Rows from block 7 of the image encoder of a small image captioner, named by matrix and row number. Rows with one number within an expert belong to one neuron, the router's apart. Each number is 128 + 24 x the weight over its row's rms, rounded and kept within 0 to 255. All counts start at 0.
Before each expert's rows are labels from the 100 images, of 14976, where the router gives the expert most weight on average: "top examples" is what is common among them; "peak at" is the part of the image that holds the peak. Only what is clearly more common there than usual is listed. The data: patchworks of several textures. In brackets: how many of the 100, against the usual share in percent.
# router: router (encoder.blocks.7.mlp.router.weight, 64x256, trained with AdamW), inputs 0-63
# up: expert up (encoder.blocks.7.mlp.up, 64x128x256), inputs 0-63
# down: expert down (encoder.blocks.7.mlp.down, 64x256x128, transposed), outputs 0-63

# expert 17
top examples: rays (95 vs 10.8); centre pattern: rays (60 vs 3.1)
peak at: centre (60 vs 25)
router.17 [140 123 153 160 127 155 100 107  89 181 177 120 103 105 145 112 122 117 114 123 110 130 156 181 147 126 140 125 130 144 113 111 175  80 137 158 141 113 142 128 105  98  92 132  84 147 123 144 156 134 134 162 121  90 193 120 146 139 131 106 119 134 140 121]
up.0 [114 137 133 171  87  90 137 124 109 147 110 171  83 149  81 184 155 161 158 125 102  69 138 149 122 129 150 120 132 136 103 137 120 119 135 113 113 122 140 142 117 152 154 125 166 138  73 151 143 114  86 152 145 140 136  93 119 126  83 119 119  93 124 114]
down.0 [146 149 172  81 136 122 125 163 146 125 168 147 149  56 130 156 126 116 137 152 159 121 140 166 138 135 150 161 138 117  81 144 191 154 118 147 149 167 156 145 163 125 130 107 136 131 131  95 116 152 131 101 127  95 123 123 134 122 186  95  92 144 121 151]
up.1 [111 114 127 120 104 119  93 112 161 150 126 152 129 132  90 120 119 129 135  99 122 129  93 123  85 103 137 110 100  82 153 129 170 112  80 138 151 123 135 173 138 132 120 129 118  96 134 122 103 142  81 151 131 134 142 135 122 141 131 126 129 143 183 129]
down.1 [ 93  78 140 152 134 107 113 163 107 137  84 120 129  71 157 109 178  97 124 114 111  76 139 156 109  91 103 126 167 139  74 106 125 112 106 148 154 141 126 145 108 140  86  68 130 116 118  95  84  69  92 110 124 119 120 169 147 136 144 109 123 111 141 143]
up.2 [142  93 113 106 169 104 148 128 120 171 178 140 137 137 123 131 126 137 101 137 118 105  74 130 103 114 149  98 158 127 102 140 149 152 113 130 113 100 122 145 127  91 114 113  94 127  92 142 101  70 162 160  96 151 157 116 129 140  92 164  74 144 115 126]
down.2 [144 138 101 170 138 128 109 105 137  76 109 163 138 121 129  95 120 197 119 160 144 107 130  96 124 121 114 137 127  88 123  98  75 117  95 130 116 103 170 112 130 143 184 171 179 115 134 106 136 140 105 154 142  88 155 141 124 194 135 184 178 136  95 140]
up.3 [142 110 135  98  73 142 103 115 147 145  97 133 124 124 104 102 185 176 146 111 127 118  94 111 166 125 118 119 108 155 106 127 142 153 158 141 138 179 145 112  76 163 120 172 127 124  93 126  67 135 132  96  94 161  89 105 146 120 116  88 119 123 122 109]
down.3 [118  95 136  89 130 165 130 126 113 142 119 148 191 103 142 141 108 123 111 118 158 111 145 109 117 150 119 127 120 140 106 173 128  75 136 147  95 123 139 134 114 107 126 123  96 128 140 117 137 151 140 153  61 177 131 126 138 146 104 107 140  99 114 106]
up.4 [134 160 149 107  59  82  91 128 139 139 179 108 112 133  91 123 108 126 121 148 107  98 150 130 108 134 141 101 176 128 123  93 122 125  97 142 133 113 127 140 143  71 111 115 111 141 137 124 157 160 124 150 116 156 115 108  97 141 118 135 140 160 119 104]
down.4 [106 107 138 137  91 115 124 100 134 132 111  84 109  90 131 129 108 134 130 132 128 129  92 117 143 143 124 140 130 167 165 156 141 100  78  89 146  99 108 131  75 135 126 142 147 172  91 148 108 116 106 115 189 130 175 139 131 139 139 104 109 116 157 116]
up.5 [115 138 107  76 111 116 133 162 126 155 129 118 136 143 106 138 102 133 115 132 140 132  67 110  91 138 111 138 144 123 166 156 175 119  98 142 108 150 125 123 122 146  87 145 165 122 123 155 131 142 110 163 103 114  90 103 126 119 118 147  98 135 116 112]
down.5 [118 147 115 130 135 122 147 129 125 115  93 121 134  71  99 157 149 115  87 119  88 108 148 123  79 147 120 122 173 124  56 140 118  99 112  98 156 144 128 112 173 145 149 166 122 139 116 132 131 105 121 157 143 134  86 147  85 136 155 175 125 116 167 114]
up.6 [131 153 174 143 102 117 141 121 177 142 149 145 110 143 105 143 144 128 132 155 135 141  96 173 132 138 114 126 135 128 130 176  93 128  47 138 115  90 112 164 145 145 123 124 127 111 134  94 167 117 118 126 174 125 105  78 153 144 130 127 129  98 102 126]
down.6 [159 144 152 111  99 136 165 120 116 107 137 114 156 123 119  85 131 149 119 130 105 148 110 128 151 126 163 176  75 174 106  99 109 133 134 131 121 138 101 116 113 109  88 137 116 137  77  85 129 131  91 132 141 115  99 137 134 159 133 130 115 114 100 117]

# expert 3
top examples: patches: five (56 vs 24.9); scaly (30 vs 10.7); veined (29 vs 10.7); mosaic (28 vs 11)
peak at: centre (59 vs 25)
router.3 [ 87 122 116 112 123 127  88 101 148 150 151 124  90 125 161 155 159  96 147 133 161 148 129 173 153 109 158 148 109 112 158 184 152 124 139 119 165 102 159 150 104 119 125 101 111 103 126 119 138 180 145 136 169 110 145 107 129  72 106 125 111 102 122 117]
up.0 [147 139 118  97  98 158 157 110 152 104 146 115 121 143 161 156 127  98 126 126 172 147  86 104 126 138 130 134 120 143 131 112 138  82 120 111 154 134 109 108 171 119 140 128 142  86 156 100 120 159 196 192 114  73 183 125 135 147  95 108 122 135 141 111]
down.0 [120 104 150 107  97 167 126 166  98 147 128 142 167 146 169 209 107 113 170 148 176 166 132 133 142 114 177  79 115 102 100 119 142 122 116 143 126 107 133 153  92 180 132 109 114 111 132  89  95 137 122 140 140 148 176 119 150 110  92 171 105 125 140  86]
up.1 [176 109 132 136 102 136 123 129 132 152 167 143 104 151 126 123 112 133  84 131 171 160 124  94  95 166 158 159 162 130 151 138 170 139 105 142  88 154 161 138 105 113 110 135 124 121 115 127 126 136 133 154 135 141 136 139 136 148 114 160 115 110 128 151]
down.1 [114 149 171 137 133 130 176 127 119 113  61 111 131 122 120 148 178  94 146  87  95 133 151 121 138 101 153 153 129 118 133 126 139 101 191  86 121 113 114  99 113 106 126 110 140  95 139 115 114 114 114 104 151 125 111 109 150 198 133 121 114 113 139 177]
up.2 [156 114 151 140 145 134 103  99 131 114 106 142 175 116 162 172 125 113 139  72 121 127 122 114 129 130  94 114 124 145 108 127 133 157 108 185 104 185 138 142 131  90  92 189 142 133 132 159 131 141 156 123 157 106 104 106 118 161 134 107 117 144 111 126]
down.2 [134 157 132  85  98 127 114  92  95 164 144 100 123  84  85  96 168 101 136 119 105 166 174 153 117 115 178 147 127 158 163 125  84 128 106 150 123 120 136 105 150  73 173 156 143 163 124 128 160 147  87 108 174 147 137 138 105 147 144 124 126 173 175 135]
up.3 [106 162 120 112 135 104 125 164 105 139 150 174 132 115  89 128 110  90 125 127 113 104 113 149 128 122 127 134 122 137  60  96 102 190 126 152 119  86 148 135 150 162  87 122 113  92 125  89 109 194  92 128 118 168 151 134 172 154 171 123  87 103 136 152]
down.3 [110  89 155 118 158 113 152 171 136 115 144 118  98 129 179 124  95 163 154 138  85 128  82 150 157 136 142 173 152 136 153 134 111 134 122 113 121 147 116 173 189 157 125 134 143 103 163 154 118 107 130 132 156 114 148 134 143 148 119 143 125 153  90 119]
up.4 [190 102 139 168  95 162 118 132 142 160 153 130 139 171 139 133 143 115 147 154 110 163 129 107 141 122 151 186 145 149 212 127 149 153 144 127 109 100 125 147 158 132 194 103 136 120 167 141 130 127 144 124 131 107 104 118 109 123 115 135  93 141 115 161]
down.4 [ 94 112 155 103 150 135 126 117 119 124 124 151 126 121 134 151 104 150 138 160 122 146 137 108 138 106 107 148 124 127 119 144  94 148 177 113 138 152 122 160 175 110 120 141 127 107 149 132 106 106 152 114 114 140 155 110 137 138 118 178 153 114 172 140]
up.5 [129 132 103  96 140 128 108  78  81 145 140 140 165 154 129 111 110 119 136 138 128 122 101 144 132 147 135 133  99 108  90 161 148 142 127 107  92  99 108 114 117 192 135 176 138 109 154 146 106 157 105 125 137 143 102 141 194  92 106 139 137  92 146 126]
down.5 [129 119 131 145  94  94 135 150 102 112 121 107 104  84 154 116 148 151 128 167 161 103 126 115 118 126 140  98 154 130 129 160 141  84 135 125 135 140 166 116 151  97 131 119 132 129 147  92 110 134 138 130  89 101 142 100  84 115  99 117 129 107 110 115]
up.6 [107 130 111 158 147 158 116 111 185 143 128  91 127 121 109  91 118 128 110 119 116  72 167 123 141 120 131  98 126 122 126 123 132 125 149 172 112 109 144 139 193 138 167 176  81 111 147  98 136 111 125 108 122 124 192 149  99 117 138 120 157 125  95 145]
down.6 [153  84 101 138 134 135 138  85 100 115 140 130 133 105 127 143  71 136 145 129 116 128 150 103 127 136 152 120 150 148  98 142  99 159 144 132 131 145 101 135 121  80 111 129 148 167 112 120 130 109 129 185 127  77 124 151 140 143 131 120 128  86 149 151]

# expert 26
top examples: patches: two (76 vs 24.9); zigzag (44 vs 10.8); plaid (39 vs 10.6)
peak at: centre (54 vs 25)
router.26 [120 136 148 128 153 152 102 115 126 176 139 135  90 106 122 143 168 128 135  95 142 165 184 134 113 145 117 182 142 132 120 145 143 101 128 150 178 107 141 125  87  91 137 118 100  85 123 119 181 159 148 130 143 128 162 128 147  89 117 122 119 124 117 108]
up.0 [168  98 136 152 125 128 156  67 134 152 148 103 116 118 136 139  99 116 117 134 114 133 163 122 159 131 116 152 135  86 129 158 110 152 121 137 119 102  92 126 155  98  98 111 121 147 174 161  93 114 102  91 122 114 128 137 165 154 121 153 166 173 136 125]
down.0 [123 131 124 163 137  97 133 103 148 166 128 148 109 130 112 107 120 101 129 116 114 100 114 116  89 163 155 177 105 113 145 110 111 155 125 141 150 134 153 142 137 115 132 130 126 124 127 155 111 116 138 159 144 120 121 117 136 144  94 113 110 127 139 170]
up.1 [130 184 154 127 133 115 114 119  75 127 154 161  92 149  89 141 122  82 106 102 115  81 130 154 106 138 115 103 135 125 110 106  89 150 105 129 138  79 153 116 182 105 153  95 149 138 125 109 173 179 135 148 159 101 104 118  95 177 118 132 139 177 103 157]
down.1 [149 156 117 146 149 108 132 159 123  93 107 114 133  88 186 110 156 148 141 107 110 183 148 127 114 120 170 141 141 136 139 136 106 157  98 130 153 152 118 132 108  81 125 111 126 133 124 132 105 143  79 137 154 113 157 137 113 101 152 155 131 131 159  97]
up.2 [109 153 156 131 149 117 103 140 143 141 117 111 133 117 184 102 151  89 132 142 161 126 122 102 127 137 144 105 109 130 152 133 129 105  90 109 101 115 109 121  91 123  96 146  97 133 108 135 150 143 135 118 139 138 110 133 126 151  91  83 114 121 137  95]
down.2 [118 168 143 126 107  94 116 133 119 154 128 114 175 137 121 135  75 115 117 120 137 107 113 130 134 101 124  94 141 147 104 130 161  96 111 126 129 105 127 155 103 125 150 158 131 130 115 138 129 142 144 147 113 106 138  99 121 135 125 107 105 110 169 105]
up.3 [140 108 130  94 103 109 126 128 120 136 111 117 117  68 126  86 105 148 104 148 158 102 114 105 110  68 104 115 110 112 132 113 124 124 146 150 152 122 144 116 120  88 121 130 141 134 208 114 151 119 173 161 144 122 150 153 132 136 113 141 165  95 125 127]
down.3 [123  99 137 140 154 108 145 138 101 129 135 161 118 127 152 120  86 107 196 143 100 134 122 139 106 166 130 125 137 140  83 111 126 123  92 150 117 143 155  75 127 118 140 129  79 132 116 128 122  95 152 141 168  96 138 110 155 133 106 165 111 164 105 137]
up.4 [ 99 152 155 122 147 138 134 138 133 141 128 140 130 138 115  96 171 130 141  95 129 136 155 120 113 148 116 180 129 142 102  62 139 138 131 137 130 112 150 130 199 156 115 125 167 149  89  96  98  92 152 134 104 113 130 157 103 120 126 145 151  92 124 117]
down.4 [145 124 125 135 120 139  84 151 133 106 106 149 116 118 158 173 127 119 118 135 153 147 124 112  95 156 113 149 161  89 159 144 145 120 124 149  95 143 141 141  82 128 125 112 147 136 102 172 122 141 128 171 160 141  93 114  93 123 107 157  81 115 144  90]
up.5 [111 151 125 115 129 152 108 105 144  89 135 130 134 129  94 139 116 110  80 151  97 148 105 129 106 120  80 108  97 116 126 147 136 161 106 112  88  84  88 145 177 137 119 168 146 111 139 134 153 150 138 155 114 138 145 145 141 169 123  96 124 140 128 162]
down.5 [111  98 142 105 132 127 124 131 117 151 132 170 129 118 131 123 129  99 151  95 152 140 165 151 151 134 152 131 154 114 136 163 109 116 160 121 136 132 157 111 123 121 119 123 155 117 100 146 134  77 109 124 122 111 147 156 125  91 156 116 144 130 143 154]
up.6 [160 102 123 106 186 103 191 136 132 129 129 166 153 127 117  80  95 116 138 156 133 140 116 122 153 120 113  68 109  96 137 111 125 155 152 111 138 177 114 150 160 129 116 116 143 128 107 145  94 155  88 112 144 136 122 167 123 139 117 145 140 119 158 137]
down.6 [128 125 120  94 137 132  99 120 133 169 106  82 115 120 106 168  97 115 138 137 106 124 131 109 100 162 138 155 103 166 113 101 128 122 136 136 100 122 116 114 144 151 119 158 122 123 151 130 148 116  78  85 136 115 102 167 156 139 131 100 212 134 127 148]